python train.py --model="masked spectrogram model" --dataset="phrases spoken by 400 fixed synthetic voices" --train_examples=39062 --n_mels=64 --hop_length=160 --input="log_mel" --win_length=400 --method="mae" --mask_ratio=0.75 --loss="mse" --encoder_arch="vit" --encoder_norm="layernorm" --encoder_norm_position="pre" --encoder_activation="swiglu" --encoder_mlp_ratio=2 --encoder_head_dim=64 --encoder_fused_qkv=true --encoder_bias="all" --encoder_qk_norm=false --encoder_layer_scale_init=0.1 --encoder_parallel_block=false --encoder_inner_norm=false --encoder_patch_size=[8, 16] --encoder_layers=8 --encoder_width=192 --encoder_positions="rope" --decoder_width=192 --norm_pix_loss=true --decoder_layers=6 --init="torch_default" --residual_init="none" --optimizer="normuon" --muon_scale="original" --lr=0.019 --momentum=0.95 --nesterov=true --orthogonalizer="newton_schulz_5" --adamw_lr_other_params=0.00096 --grad_clip=1.0 --steps=7300 --batch_size=512 --epochs=95.7 --lr_schedule="cosine_restarts" --final_lr_fraction=0.01 --warmup_steps=140 --weight_decay=0.02 --adamw_weight_decay_other_params=0.05
Rows from block 3 of the decoder, named by matrix and row number. Rows with one number belong to one neuron. Each number is 500 + 25 x the weight over its row's rms, rounded and kept within 0 to 999. All counts start at 0. Numbers have three digits each. After the name is the row's rms in percent of the matrix's.
# gate: MLP gate (decoder.3.mlp.gate.weight, 384x192), inputs 0-95
# fc1: MLP up (decoder.3.mlp.fc1.weight, 384x192), inputs 0-95
# fc2: MLP down (decoder.3.mlp.fc2.weight, 192x384, transposed), outputs 0-95
gate.290 107:509492484506438459525508480500533465487473523488513522466500529481519518544505495498491497474505474507532510438457501530482503496490448484492496532506513530548505490490514458512487473510503525498478474544532500511510492540533507505510523495501539511508457524528507488534504472473524509519
gate.291 098:508510472475510506540496491507523470506487507459476544496508451530467536503519484524493507494490456524482495490470505449526493551488498472522501486487477515454535483490513481478527458520496462549551553493531491478511507508494464473502478478516471530497533479508538500479456503511506474504
gate.292 094:512503460527498479536468559503500501498466535526469510485499508528454517488501478524505451477496469490523560522533471523532456518513458479538481535466478531502504527520464477468526486496489489493547500513488506529458520506518461496537539493534486537483516467502529544480487506480516525494
gate.293 091:543470523483483500527493487451493477473465487460521502519435490466487475500519483535512474497488500518516489500501533534508472484508494480533487525518512477516494498541470502489478443508527506468478448526492504542498483465499435526455555465533513474526480486510494489486502500529470559489
gate.294 090:494489483546447456502501549479529484471435491491555495477510452535511501475513532453461511506538508499450529459481496504497499509514542520489489491515527574501483435539510507519500479533462522509494483493490510518515513502512494459508522525495514525507540525546510507499529545520491506527
gate.295 086:523500461462508521496491491497492464448498468516472519528486464504489515476528464502494533497531458510509517508468506524526478487529513534487527481497538443516507490497473510516409502529498520513529475497480531511525534517521496496569525485464477530450521486489445466479479543499485513523
gate.296 088:584517494504476502486475479539480515498515476529469523515456497526490473513485551488477501487542487525542487482502486532508520483523519510468500462510488489488530494495526498530502505494533498519534473487514519532466502504514521461526478515504479470474478533464536456500508507511511500492
gate.297 097:461472512501461516473486540469501531528480557534523496504473475506518486449478495528453448501498512490485493492493468505501509504520525465480504494471541520498526498480555483517489508507493556499497506506503487485486497524462483523496516499499503486479478481507516437476522512491519504490
gate.299 083:535471432457487514478479462508527504512482510512543516507506566496532508514490489500464476511486483466485490429503514505508499521477494507468543530576514492439459469483539477495538424475544475508480477483518530504472501530482509508511516495536483487539491517538496500504479483524478527542
gate.300 086:503495521521454475447513542504472497483470480553512510484479496477492499510506537486535530539485530502483506469484500458520493485508555481492480504524510500536490468472487505513523459472477512513511479526480490509515515516488517546535464506496516482489497497562461461498474488482470509532
gate.303 095:501525540509470525478472478477479538461493543557477450544500477565512475479528488523489523489491468483480459557450469541497525498486535469523492472495513472488478491549510499475490526516501512494517508550484498501488531499489454535518516504513550485508545473504478502481480473481485514517
gate.304 090:500511467490481528516496502535488519524535501522496517501453502481487478493479482516466499485489494518472510516497499526495540482488472482512507527530528462524540469471519538511517490526450476474481492504488533501514497503463504480514483528506503497498526475518533473488560555515476498498
gate.305 097:514489496539448525476494513499469540521519494507511466523484500446496459522492526536475505503473504532466552485509526523483530501433538467520498504507469498510513484502487500450497579498505535464502500499498485493505467511533493441532484489487489490472488497477490510516518511475510511454
gate.306 109:511489518515463535486443471513512501506480528477512486495492474463508501532522476504508511558480496501453529543505481493500461551467526484523546486543522451520501474478462488548454480510462521484476478527482461516472520526527479492491519490502503487503448462540562490471515505454491513496
gate.307 087:481473457456482470505521518525497487513520480518511515482547465560547524487506469514505473501511520471537506511485490514512468491479487520551514498536511488544474513542509535514478481495548496558503510479495507513511459511492518497475485479444488472492441492553486528521528540505520530502
gate.309 094:532556541526524496512466529506523479518519515513506546526472431505520502527500514495530500502506458518489517538479489477472533463460492555503520545529480519493464476508496481494505526514482481520527489515530497487521481523537448505468473505510563497525493496542522546471499509494478506497
gate.311 101:484492508509508534500498478518489473469517492526525542439491499499557477473524473535487471494470490483520475459506458505490517526487507492513555482517495520514484494508459542465524531546490488505489504471505511536467485483495526505505498520493487507482492484478502494499502513564449477518
gate.312 102:491475505474467506495448502512533520512501537524460491468474499505514511510556539474491451501521444513506504478531544536512485542474541498512518522479521499480470475508466509430484501486477532520486536500479424475489535489490519491496512487504508495490484479478497519542454525458505501514
gate.313 105:524471496523523499450489493486454524456490527499484515460494539540495525533524521534488477497458508509500510471521507507486504547469446539501494492456513501471496524535523498512475509534463530468474514504486471465513475492467493526503512512515491523448509520543503480513512499503481497522
gate.315 104:508546446507498486487487532496552511536497497487534485480467505492506499494488495516461558489469520497452481478521509478500494485542510506473472532453494520495493452475502498490473509534526540492489460527519510513504490487507549510481477503459496484544483495464541486536498461537500516508
gate.316 113:469511443465459479520469501536541471440534462502541536492482479447530498507484495545530486523446526487520520512504504508500471502481458527497543506531526469547532508494543522486522507521496495478549504488476554516478504506488475509521527492508516457464481493504492464485501506491445497473
gate.317 101:531485543506472520465522509555512480493527512487509472530503484494491492519470505491488482473502498571491556519494507501516489477491527518487534482493516494514482543457522494468500519486503510491508487522481487534478489529497499440520452507533504501486536492500458513479467521537521531482
gate.318 105:533465532475540467486469486506489521519481479513498518511418493475484491502530509507487489543497524506508480459503505482462451458516509520548545500494456517529533496531496503514474500518489458512459511502515516525477513496496495519489527491543484500506498513466500494524529517488450490536
gate.319 118:482511468466465537469447529502520512524514482533489510509477508460461531478497472514496460540540526476466493505528513487488542494513535500514449486501543520500542510484508509508509466529503489452507451506489518478476521515489490555520476483480457454515526496508533495499516476533508504513
gate.320 099:504478552489445469517462514478488506475515508484483544463497522502532537503539567522482482480479513516469510500494480505527518500467486479440507470505503503505541526510500524484474525555449484546493555459532496509535496522502534496493477496542516495490473517501483519467554524470494515559
gate.322 081:566473516485493502444513506481534501522506485526563489527493536479480507501486519517497508513486503503490484515505461501542521505529483518497505522568504537507463481455522501462479448517474504495530466515499551498472521531464466515521455502485489531531485502493462504501470533502498505509
gate.323 102:477461498492517526456539507463528483487487535501511497506536504502527479502518464492522510449523461473469519519498473484464490503515532499476544514484489477477534489483540449527523525513515500535539473495481515483534527500481500498491446521500477524468514486494530458490550487492473498522
gate.324 100:533470483481506486502513573549499473487484521524507525508438491506501468498469516492522452519463494488466503506556463537498469518452450500518509527528499529492476473490521492509508526488504506500501538495487498513498529518514510513492535463482557478498508473479466508496488531491503486494
gate.325 083:459487520511534524501494479529498504506531510527517493529473475480513487470469519544501518529481499501499470463527520475502519537509510501509471475479490528502528555485533519498497505486485496530508459483485480501530477460490459517501513472484507541498481568511505512496525504454486518518
gate.326 101:505464499535527483488505530449525512550513518514452465525550495536470441509541537501471525506437500488531524487515513476494522532531521503481510487532465487504500529476471511520473486556489527489483476495514483485496488500492473500501454507488470499525509500464503474535515473497499481492
gate.328 112:488493501491504525529516465542484467538534484512476484502502483473482452462504526499457477526502506494486507446472479534493497460538488518504502528532520501488516505478468496467483489503529506532504507487483488506464519474536514520458490523484501525489510467567497551508516495493513493488
gate.329 104:503555489467497554496524488501481496509451505496475479476496503533482473557503483497469475464541464486511529514496515484494510494533528514536465478481491529513473536510501514464500552490485476514513494468493504521494507500509488482489548441438508505488469494497532503502493481481540473493
gate.330 094:510472541499484515499508540511515479505493479481486528481518514504471534505566499540506503519498478513497542485481480499503496562467489486497504508518546488513504508532442491499484558499501448494461533501469474506526507488477453486506502508501476484441495501512535477519490505516474519484
gate.331 088:460503513522484453483490483483521530532500544528504504497477495515514511548486464499491508473539497483497467537520456508468517492502505493475518464476524506444487510467509473501488508547462508512509479514490487467451481498517509550467538512510497512514512528489455503504462503522520545473
gate.332 100:482508495547451497519506478483498508516539494483548438501489498500511512514480512524488504484512479482480515520534466502542479501524498532533483512455502562494461531498493434493533510472499520511489440532446506482484500497467537471488495527492498503524524452540506507493499543560504486521
gate.334 097:524516506448490516499517546507510513488559497484492461504477469491507469509536529566488541530487523536513502574492524487498498512508461493493510508521544477461486491483491428508492514507441479478527501493521475539517494466531480507560523485479481510524505497480500494465481514490471527524
gate.336 099:522521496491511491515518529513546482526509521524506516485469500513495482486553511431537464458431512443512536511545492518507484484514488526487457535527522495489476487520473480518513518464533482497519470473553534491510496442519490522535533481529512489539526500479470483515529493492488490513
gate.337 110:515533494552475538496521497489486497500524473447548527476504530483513500508461509506498536505537516513485493494559462501546514468460479532503424538502473508478495495488496501470479497501484479519458482461473461516503537500524507517474460528503470494504500454466495514486470496510494552483
gate.339 091:476507530470442528481488499496466499528487495537492497484452490466519518540534510550487520502499484494472495512540526542470480497462500500544501454511495534472517521503494535459496474526529523469517489477477485474466468487506488482496521463560510499474510522489521516471500489482509496506
gate.341 116:498502540471548504558506511487486560546498485480494502517529495482538463497499502505469513551516509512451460526521511515555520527485496492525493482501565492458506495562473534516503478461465505509498464537495527523510536458497473492475478471516451487486456474492503493532477449476495478498
gate.342 109:464477481503532483452468472492499509516490484517462517514497509508493487498536478515514530501482507479474512497517481525506539487496492515531531463511498508515517484505512450522457458481500508493525545504558477501497471472509517542487518462464485520484506514525522540498481503507487481506
gate.343 088:484505513531499459490513499554502485512526535521479491480468510514457458489564536512526510498507493488528490484524485496459475433520498529532486490494472493511515501544493497507493488491441529510530485514487520530460485472489472533497538532497505506513517510478489515476475457465497528515
gate.344 091:475523535465577514490539509491455540446474522485481555513478451473521512555474525490528494462483506506530462505521513526509474503493491526526466500496488503490512537518466513462481506542511488508482526475503489469500532518489501529509487462515507505500504495500490528482450463487504481518
gate.345 116:539466518491512472480515476516489469545444487518499503544481457491489491509502483553524527492477528458466513534483484503516523455514429540508498483484501521519477501504496501461502506495548525554521486496472513504522543489467477488511517520513491477527479489476514479536483495537466543490
fc1.290 105:538521473493503487505521498497499478465535526454570511487503477483471525469502474465526504482484528502474488511485499506471472516492478498489509481476501577486516495482537432546528465491508528508479481500517494459480489520479494514470532497523505541485546504508530538488480516488508516504
fc1.291 094:478499533452483505525486490506522529536496486549459499474531461512532532554500506486496465480485490541514506489499493510508516496504542503512500486523499489519469542498500483485484464505482476493486451463511483471508501448544538538500520519540496529552515497503473468509514503457504536492
fc1.292 110:506509471493562492467538423504426499506531471504534523503512454490504466496502511497516515484444504522474498482480468490442498521491492521484480512518522518469513488451489491518517552489494513493467486522528464464533505524513467550453481488479543504544499460454481493467511510535480472494
fc1.293 097:527469540496474465495502474510475501448476473490495479488520480512509457495490492498515486548566463476465505488511494517480497453502533477467537485505514516506532478553493457453469496492505557511505525517471504525502488486517503502503545473567480479474467515456450515483527470501483486488
fc1.294 092:517531516491486501513555551516500469467459481547516487490482473476510520516518507430468497485563502504510531499446463506477505494540496544478472486475492487511501508507530523485483517519492509510435467527514516473495520488529484464535520482460516443508558507499482493443463512528508520515
fc1.295 096:509500471539480495464498500511473559487532476504482428490529479491511454477525512539501496533469494504465493584483527524523494478491475501527448502495490501502505466458487484486507525492477514497468515493460510512529482501520503499484547477479473515488475497532546522526499473527498489477
fc1.296 082:555535471475505498482509512497524506505537496520486518511523526518545483497483506493505489523483506521489546524490483497490518465494522497490466435497516514490463543417518529522488501461483487495475445484522494488499497541478509484537482466528501511466493531515548468530532483516524466501
fc1.297 097:464463515511513481509476496482449532499520497496504503527489524531464502490497515493540484508492484533515484529556522521481491497513514499487485465513456528530512474469491517514523510527507464467519479466455473475458497547491506483507530494549510562505529490538546483483463484495554503507
fc1.299 091:458520502486523487513543506491476554503492498531509504511468465492527470536484542487539522473515519477514516530468536479522504526523492503521460492455505480484534486523471482499522531467514527493451495494520513474527474518506476485521472458452516484513502471475511518501512469443532484489
fc1.300 086:517514478523545515485500537519528469413446498506501512500533501484475497524551498503509505476494484465492489483489482516496543504475513471515456483511499498508527474475478533530516473462537530553467506482486471499460510536461500496522528479496502513504490471521462447516504507466505494492
fc1.303 102:515523525524473504472496505496466551459515484532479480523499480503525519473450486556499470519495481519473481519468538533563545483478505452507518515459491479493516509502486541447522463504523508449507516491461515513483498486495486463493492483515546471502472477520495489487516469510492539522
fc1.304 095:496509504501499524519499480548510513504518494509498490516520444480510530544543513503512502441493499508526479482516493544516452497542513513534500473457507517483519510462510500520493491503499488514455467543522502455424484486442492536492457500491521486537530527569555494521467519501536560515
fc1.305 093:517492455487481512487501486543562507529509542519489470498491567528508487468459506488516497504484554485542491503480480492501544492500503526478505520507536507468505472480527526514474515525494515499492482525519501486514528487485459517497509485517504504518483482525534496449474490514501507503
fc1.306 109:473512510537500526519474493526523512534466494534482471546514504472505475510486492493478503521528514524447533469489510507495499482474554485494546472559531484523476523502485523493510504483488545480492532513514513477470522459468492512500483511478473524509502511507511452525477486451482441492
fc1.307 089:507537477506457506494490540481540459468490486489468525532499496506522528532484503499444494505483534495492520486505514517520458501464468518459538497528501441428502487498462516515506487500503467520467476485488498516525510503487479521497463511528472522510502481479480492468499476491463511462
fc1.309 118:480499502538520493452513524510494507532473540469522507542464489487501526536514513477483462495528516521529474514496465479534476514460463560427517510528505520505532488496438442509504527459517505527484500495480485457511467554513470478461506515486496487519496527570483509486507503505458508515
fc1.311 088:432465482479523525489507510509468505520512487482492554483489512472526531460503502456534492505501464542482498484517496515477506540512520516480533497482496507492489509539515505501507553542503505516510519473484473465502480524510491511505459537463506503500496518537493460543499506482493522507
fc1.312 101:484480533452497482524500498511506497542478462539486546478537489480484504498513442531490464516505452526515478531478523530518506539504482518473473517486497537510503500488447478463531507484489487516482535488496460520482505460542486498544536514509491474527506509504508483490520540490536517547
fc1.313 104:526518499506495531494489519528484513483462509507516492508530554490530516504523504526504480480483505510527503511461493472469505506489463507491488507435536477504474487510509472529543514533454505506505504461486494472492485478468476506508510524527479487509524493479477505523476496495505480495
fc1.315 096:497473521536523496516524519536506469485503518479533511493498505539537523488486568466505498506561520500487533483528508495534474517501432502537512506481458514520513509499527536473487531477479483530527433462474481535459505538466494481520512497494531523485496457520502484545512501491530481479
fc1.316 099:514526515526483555534484483531476497490510485485537518525506515487513514500515528509534497490502461495487473532532517498497470519466456500508495481499484470507490457472517484496499504504494510471502475500503506515500539509518520483561541524460495506480458514501493504497506466492457461494
fc1.317 093:472492487479490450529475522515508482528477515478464538470492511522474439497553488508540520511556481460515502498515492493498522517464497501480498433489466544549486466476505525496510528516568471507494534503484513496497499477522499513457466480496457451504497466484496505508517527525487473490
fc1.318 089:513509470475453492454498473482472475501477502466518510482511508483516484490506535517523532496470512544516477495508498484475514549510471467513451558457493504487492461474480483517516515447503487535501467498488500507505509477493484514477536502490499501528463475470514471541540529542471493520
fc1.319 116:523478493500517508521508478481477494471479547505489509510536480515523534501491563497465529538523498531508513451531501504499467483485505517491510474510501502499494490501486461480494494487529494474491506500463472488563505498542482479440480523571482541480493451437465498486490522506491546521
fc1.320 099:497464500479522490503494513459449509497532487468534509498463467489495491503509516527472518484456482482499493508487541491476503526486557511497482495498510472538532475442515483487463482541526488518506507521455519548519528491475473520523511540536541465496524473488440478481525531495515500501
fc1.322 084:411511499528468522520505479487488500502492469507484471490473442562502499498472478474471483489500533499486499486489518473525478503448502477503475486428459502459520523506519505488429491516531481512540495513507454534500491471509541508510551515527543500499519490524516496521522501493482535455
fc1.323 104:526478497492458521499514492519504470505513516501478503554469500481488451486519504478497491483513526527505468539487463515511535525502494588510520502482509529536516507531472504500514534497503518482506491523519482548492482511503535545502540492500546480514493496510508495527448494511528538439
fc1.324 107:479479532511521463519511521505486470489531479507478524501496460489483487532487486481483461514511523518479484505524511473485519543481425513521446517545463493499523445504523468524506467476409510513495558533513496460516533525474504512519484463508491475538510494467476484509470492472532487510
fc1.325 089:490492462549500520484505470495497524509537506512470480517491494458493441497526485465538467480521485506501474459513501487489509524479463482535525506480537513485524491496506484529510484456496492493557496474500516513500519501523501511467502488495465511499506487493484495536495515503495466473
fc1.326 095:512550510491448474535493490549485533518527515496520457496498482501482522514500460510540492504520516502450489493470524530511503490481504513502490525502516467495527465525496487510486513474514473557456523460519504518533524473493503497502511467484496490498494475509503536494502529501505505441
fc1.328 098:501462461547496471501491533505515489496502523523450505471523492486446472480460539502475506475528543485513505505508513503510514515540488513534494524532507502523460500491496468498500475474510484493475504460527507459527551498503515509460492478484557506508463493467507527526571487509532481540
fc1.329 116:479499490526468513506462498506487492512511488523466529533517487514506506474490472517558522492466532480493484503512479542496518503488473503493467532471544490495514502489471500496481468495529545496507495532480513414554477525531506486520468540526459487483518528510475493502496538501461515488
fc1.330 094:475488485473477543457527433473542504453452505499503552517531500502481487511569536508491477518501480532496486495524519501484495461494503488493514484556461477518508492523478488500496520551507554503479471513507503487530479558527457534511524497481501528492502446505521515526497468532492496510
fc1.331 094:549553501498472466512503499496479522503449510508499437511489515493492500469477485472475506489506468483493480497456488539521465501543488531491468505503493540498471511536506507502505505481530528534477508507472495476514459467528508475522469460470503515517477520503517493516525499532482536479
fc1.332 108:513503490462475496486460500496514525534552504441463517506521531525524482461506462515480510501490483523533490484541490488521506518495508513456513498508458496530470504501524546489476476499441519472519539523533531490493506464498492530469519514494513469493469517437538500510486527490509506456
fc1.334 104:515494467518472518479484524516492486501532494507533487516473494466495503488506527514496529505481501472479517486500488473515493479521539490453479478518466486497514471472522551504513559452516529519473505547481477503545497501469505520485446470479509480518438493496475532498507469472478495496
fc1.336 092:511508455436548543530514506485504488504531464512496504547527514466534488506489529496541503473493534474542499512518477500532500511511491463527523512459510522529506513509446477502528510450568484516485494531480490502514520504530474492512526497488494485467476493461471496517528516523528494495
fc1.337 111:495478480501514482525503496526451495515512483502512483513456498496536538499492518503475460542516493532469477525460503450507438486558499484520526506511507443519497515462525526540530486477516514500487527522555477518514480476484486517532482466496491485483458520512483524517511487543503451524
fc1.339 098:477523538478550464507467504468449524523506516510500476478487500516495532498500518554498489524527509483563513524469468515492485509505502500539460470490477514475514508546495507475513511531519499536514496488512466475485482500506477478509495492488484511514508501451422509502534519482536532518
fc1.341 093:478490489482523494478523531470520540519507524545536485556543501438537488471493512510496472563528468500456479518480522438546523534500496518527521513495512493490528493506470527483480522516474487532500476566495518479515514460482455500503496470475484503516468419479513474536497482466509508475
fc1.342 101:487516474527530508476464528522491533501508516517489493548468493519500480552508491481511500493491481489506509462515492508493542504482450474527505494473477469501473523500504463510469476491508489540535530487505493515507481503476490535499463543561444514504455516539500500519516489485505521531
fc1.343 093:499507476474521516486512497520523534509479514561469519498535528456524540496518447534471525493490508538513480481477495543514540503521508488476498505511496509467535464497534539508504470555508519502496498499488438478491469522530542479471556517427465538536498520522519470492466486483493518496
fc1.344 097:495493508506496483546533491478511470507469502507508455517544447474495473502493465476536510542462450472490503512487478466480524470500529503514503505525458515522488504518504490483510475480481538487510554526458464493538487540458532524502513496512529527474498520497466518483523474490501529507
fc1.345 114:514506482561523475466512532493489523428563517480489481501501543495440506482506513432531516497526489557487522510518507499513501550498565506546470480496506452462478494508497459500516497469518468511461503515551488462471493496505475489488505486474499453505498527491530515518514520457529488481
fc2.290 092:511494506513473492507542528510502471500489509497510521483480502554481485485565447482470513507524474519468483529491482483483492491488515532517535475538518480530495523527517515507518450519532498460519552561504527474502482484503484485480476504508490497493538439511500502499503516461492516539
fc2.291 088:500454522510495494501507484484484499449519482519547516543497465504488436528541518514477524506493520534464520486530521496478470479519500525476441483507478515472455479549518521519469497477512538484488477524488536514514452488512480458502528500509483496483494504510545507468460512505482514509
fc2.292 094:483507551464467496535512482497497488474502493513473525514488473517511466539558517484508501494487518524503538549498460514454508519528487480466497495504517469468512502516521477508535500473516478509504458471503515480493471478449521501479519475532523528544456522503492513489435496509518508519
fc2.293 093:498503483501514501498480511465451466490481511480522443472463534457447438463495555485527499506487490506507485475521520454495504527482521487509464520476504496484525518498487504502492518466507506508491474461498540507475479470510544556482542501499502512525488494539497494511510482468498507448
fc2.294 095:503486492491504533508500469467518502523534494504490530545479490540434512518490485491515521482482479520508473507515501457512483451493491510513516455561522464487527541435469512551511505489553480459523582474447510504470502498482549487516512516542458500479500485486476495512495502524500536476
fc2.295 088:494517532425536514505523493509466535477465433515489499518461514526500523549494539506479473471507530500489523515512507551526520524512528504484517497473513534504466499468473476528471469533512480479504466525478522467535488506476499505483472491523488486513522509537515471475510512523480529475
fc2.296 104:531538502485482512531529496471470508468460523520501491477508530510495503491496472485527482531532501476533500473509486500504464539511484494517465507518490518523468480538487510505505479540524560522500525517528469495445512519506519474482499512472493509567483469500463502493475507493507487526
fc2.297 080:501505500555487533535512473493483522540493476489511501481505483461487522525514506481510479493518491522536509503485445506484492518536494488458486464495535514499477504481468501499524518553533453494478545489520534502531504440551497508482524498489516510530515511475457500514547523525537536491
fc2.299 094:470520529526529503450498476478522516495518507500511538494541482492486475509505487556493542526481476458480490465535464519510487456491538492511510524499500503505503535512492475514521500513499513495546453519540488503474484495493499465509474507554500489501509504537482456503467485488448483476
fc2.300 102:509514516533485492511521513484516477512502565454455492505500502515540491479492474495486482524509469551504422507522481529483539501539514502483483498537520494505473520527515484502522517515481510433518491518516526490510512489548467460498496549517507481520465472471546505511527494507479505520
fc2.303 112:503523480484490482497547530477485476463517529475534490474506500479471496503504458532458487505468542448529492485542481521489485482528487456488516505472445496483492481541499497485509431537511528484507495491504468523508487497510513487516524477545498507526457475497483505467462477471475479485
fc2.304 092:476483522555476478528494534479543480506468474476452535499525530487519572526505468478530497544495530506481494482512471528467502541497488479478487502536531534511490499538491446501490441549454509483526495494496469491506452507518491514493499540491531477501530506474511500482491534476503490473
fc2.305 091:533495470526486511494497508473485496525533505507503439492548479478492444495479540469485504511485467520482518478539482514491508494500537479551524481519473509485491510462502498449519528497474498516510527421528480533468479542501512429523542471502485527494471520500505475522510470466479547466
fc2.306 104:497538468504526554509427516545406512494466476449506479512499514437512492530500467487529503511496509465519542482504536520537505539529571518495474529541484506473505508502496498506480499507490519453508476474522531510487508507484477559502524482522508495527486498524483512481474473511514500507
fc2.307 099:515467501489484508515574501516504508534502513466487460506511487493503477513501501509535491501523525531478513524475473512486471508497500497549515523482476522512512492501492497524502527450480499482484537498503487490472472506482482504489535486496489469421466526531500491549553500496500496477
fc2.309 128:501505525512485538460509511537459533519518485499518473548494486510484471519549499534455476518496489526486486510539512509502465498453491535481554480521524508508513523474491474535506521477482510529508514508548502472482484530510453453496470517497495542504521518523528497472447481443460462492
fc2.311 104:474479469549500493494532477475500475490459513520509481525496513507469459537526488485524453525490491483524481507544462441500493484489477528515478491457495471537437464477486494504495472519521521524517526523502494477509495491479537488475482493552518530540486451507512512503492443530505492507
fc2.312 119:503482499537521493462472491508513485498490492475497501542494503479541472506538546467473500504474534446509517531516521500505526498503505472489482514519505478435505514511528463526482493540463499493497499522447523506477493480480519499508486528485514491488522549538453479471509489521489561505
fc2.313 106:511567468507482479512483491521484500489483488482480525521516517493502465478444461484524545494481513529455526543464526507499518514492452500534528515488466504490486504483508477465492494477473519528474544459505466516489526445476474491486511485471489491523503505465496527506491558516511490508
fc2.315 086:507518471508508524525469490483484527514436507503532438461522490528523437543527466504462520528519457513504515504494514497487500483492491522558534510501477487519474488535526490505527544503524472528493531488515510519539548505479538483536539469553519517523536486483480527489533498491476489492
fc2.316 092:458514478506522499517543535444499527500499500496511475450494544538532569490500510477489502514481517524491486484531518490521515450528522480488502490473516475531505482513509492529468487483461488507475501525477457491527480473519483503494456554502517530468537503508502491460494482475502545537
fc2.317 086:500541482539476536481515522516525500502524534501508502538519464476492538519464483479507524481486522554438529515471484515511454501509536511525534518509535471481521551494476484470495508477453516486476462499476476484511520493483512524516520507523548530472536487522513494481443520458494527528
fc2.318 104:490492514572488502553491497503507552525479520544536492503541526478499525518490530495507496491501469494486513507490511517514484476494521525466500489513538484490471559514480512541487508541489519501509495466550486496513492478489496487523494532503489461468487496497475523474485492507537534526
fc2.319 106:462510523427511510517465511478466499479502565511472488502515513531478532447457501466452520546543495472515490462494516485525510485481524492508522458509464547504534515492487510535500505467507447496510509489486521445496512499485477493517489531535494547529518538512521522525500498483522519506
fc2.320 090:436500557504512483477511491496521481494487540508466479501487528519454477533470508512509477516441509511523482524495491480492522519554496489537473473493522513483520509494512491476514497435489487471506495540473541491476477520480511471472463497514494493514461547509520488544522502486499487505
fc2.322 112:467486558465513522519524495478458490482491495500480531489525499580522533541512494485555503500517502502479505483513533516499544460485525474496551544522507461512493498534544490546507537485452479488471469493491449522486482524503479496490506481526446474489505477473486491503517465526470512497
fc2.323 103:538473480485501524533481517498454563478445529509495519484476489513493513522466509484490501529534514514503511459522523505485508517503512514488492486482524522504541518516516480526507496515452472459473446487452463452523517521501476511480496506476489483504488498492456496528502526534478505500
fc2.324 105:518468494470471523503516491474491484461511526501494483522509529526502496533459493485506523521558482494469489517520462512478518532487483529475518508506513505476505477516525529512494453518463494495506513480470470486511537532465511488478457462476512483508501521564480512463496524512498530516
fc2.325 100:524511504518477467487496506485502476518479521498521555456443524534523483539504502514495533562491505522499510468467516504498462498487498471482517523483504488509491475515491477483493524523485510509496488523484425481490523512500494496469509509496495456509550507538518504494504562516537518551
fc2.326 104:489536505499514491493520506520478504498534519487506497489446521461526550491530524502527550508503548508484518524468526484502498453461482502538495499502519516487527530478483501501521452444518502516496499481500502515500491474494555520434529510500512505498534537495485515500453499498511498485
fc2.328 097:489540518471479479473468508495496479524505496500512487524492510481531511539509480472549508520514441507485532526466508509494442520435499477487480515484525480489505494487505549478503526495501509469527489546488501528471480518517497489544546507511475496523531536526477504526457494501462482450
fc2.329 114:479491497515461473498511525506491524528502497487557529513502512487476506532465504513481513499522464486462475473531503501543504540495499473496485506506481543479483482463471517526491526473494467505509551502515459502479546504526468519459463530555488539468479480525512531474487522499466515515
fc2.330 089:503525459496527481505517463462427492538479504481490529487468499493516470476535500534550530515458510499509510538528489501511499510455524491477520511479483502502488484474470545544523476464494493492507508475482458512507514495515486504456483526460508478513469517511472500493525517485496478529
fc2.331 086:477487517482516533501535484529480458500535483477466503503485535498553508500532509504549526533476536503548501474500499489497511514443524471507512486523476480497495461519469531512528494469481496456504507498500548501529538498495478486505539499476474510522493498483473499477509465443512460509
fc2.332 089:487505508502475505489492561509469506473483518476483487464566526484511496476522553487535538489497483532501538512437463491522463462510469488533487533506458549514522510460502523475521454510500573507464500528473457520487519521510468518489552513500495490502542476509471447513520516536476506505
fc2.334 082:489493485514506513468541477528471469514473482509483547495457490518504523491466513491470493484469514499533460508468491487484517501457464511493518473519461463516461485508510503556525457458514496524556474502502508508506498504524531482491510425477506560552451475508492517531490491482534519545
fc2.336 089:451502493483483484474492501503483485476548509499513495526489505539478505521534524523470469499507520493508513480443459533489526477465472519473484501518498489480545521469521479507482472518484528507543492515555546462477530490516505532507490468508436497499490509519496522455504562507503475507
fc2.337 099:485512454469481498505527489449485461473518496500521554512502468475541562498500497469506462519493482526464462509431562520479473491508555524524490490474464494499499522521527483484473527499477484481476501522499550526510515552508498529492511466487493451484548513506482505467531514498515507519
fc2.339 094:466494477498526538501507488471521456474533561508517516549553474511512531502504468504447509514494523476525498498514462492472484453518497492485494467515487513484553423537538485513512494506498514499515508485523513488531504514491495505500509534524496535484522488526507506495472497533473480498
fc2.341 088:475502502469515454506519513451491510531525506500521492520571530470529479503477494523479502512540460537483505468472489471538505527472488481489534430509513472471508479520502506511521522491527470504484478518483525510502544459504510491495468502526498477504473465462477505541536470469516509463
fc2.342 098:506520460533475467496497537530484514475497519499490472484487487491521499525488470520509508528483489515542500471510546500475472455463532492488531458471483493464527482523466514444474560507514493506509521510469515457481468478531499475513507531490509484513532478453493493501523502493518533532
fc2.343 094:483500489500499513513450528517464493503496516457544471492505511504541466509497503480507499486503473494502544539518488480509517499447511478547521494522518515491498499490556500492512507511497502471519542513481475480553522533496501497458489463520502486504487459486548509529538466477496468521
fc2.344 088:496494478532490489479532542470494480532464523496508523506490486477546505490526469487515468507492497485481498506530475484496519521447492457478483512554553484463500500528499489550492494460476542494512463509505487479492495459527514512454556492468522444496509485469477525518516480510505515483
fc2.345 117:522446481477518495505522510495501532478500543468487489477515503511515496509493494465492455498487465545512499486497469528524517551496526507488517525474529482476505534559512490514518527501514467445501495509511469509500464491489513522485474518498509521514517511532466491509464564526480483473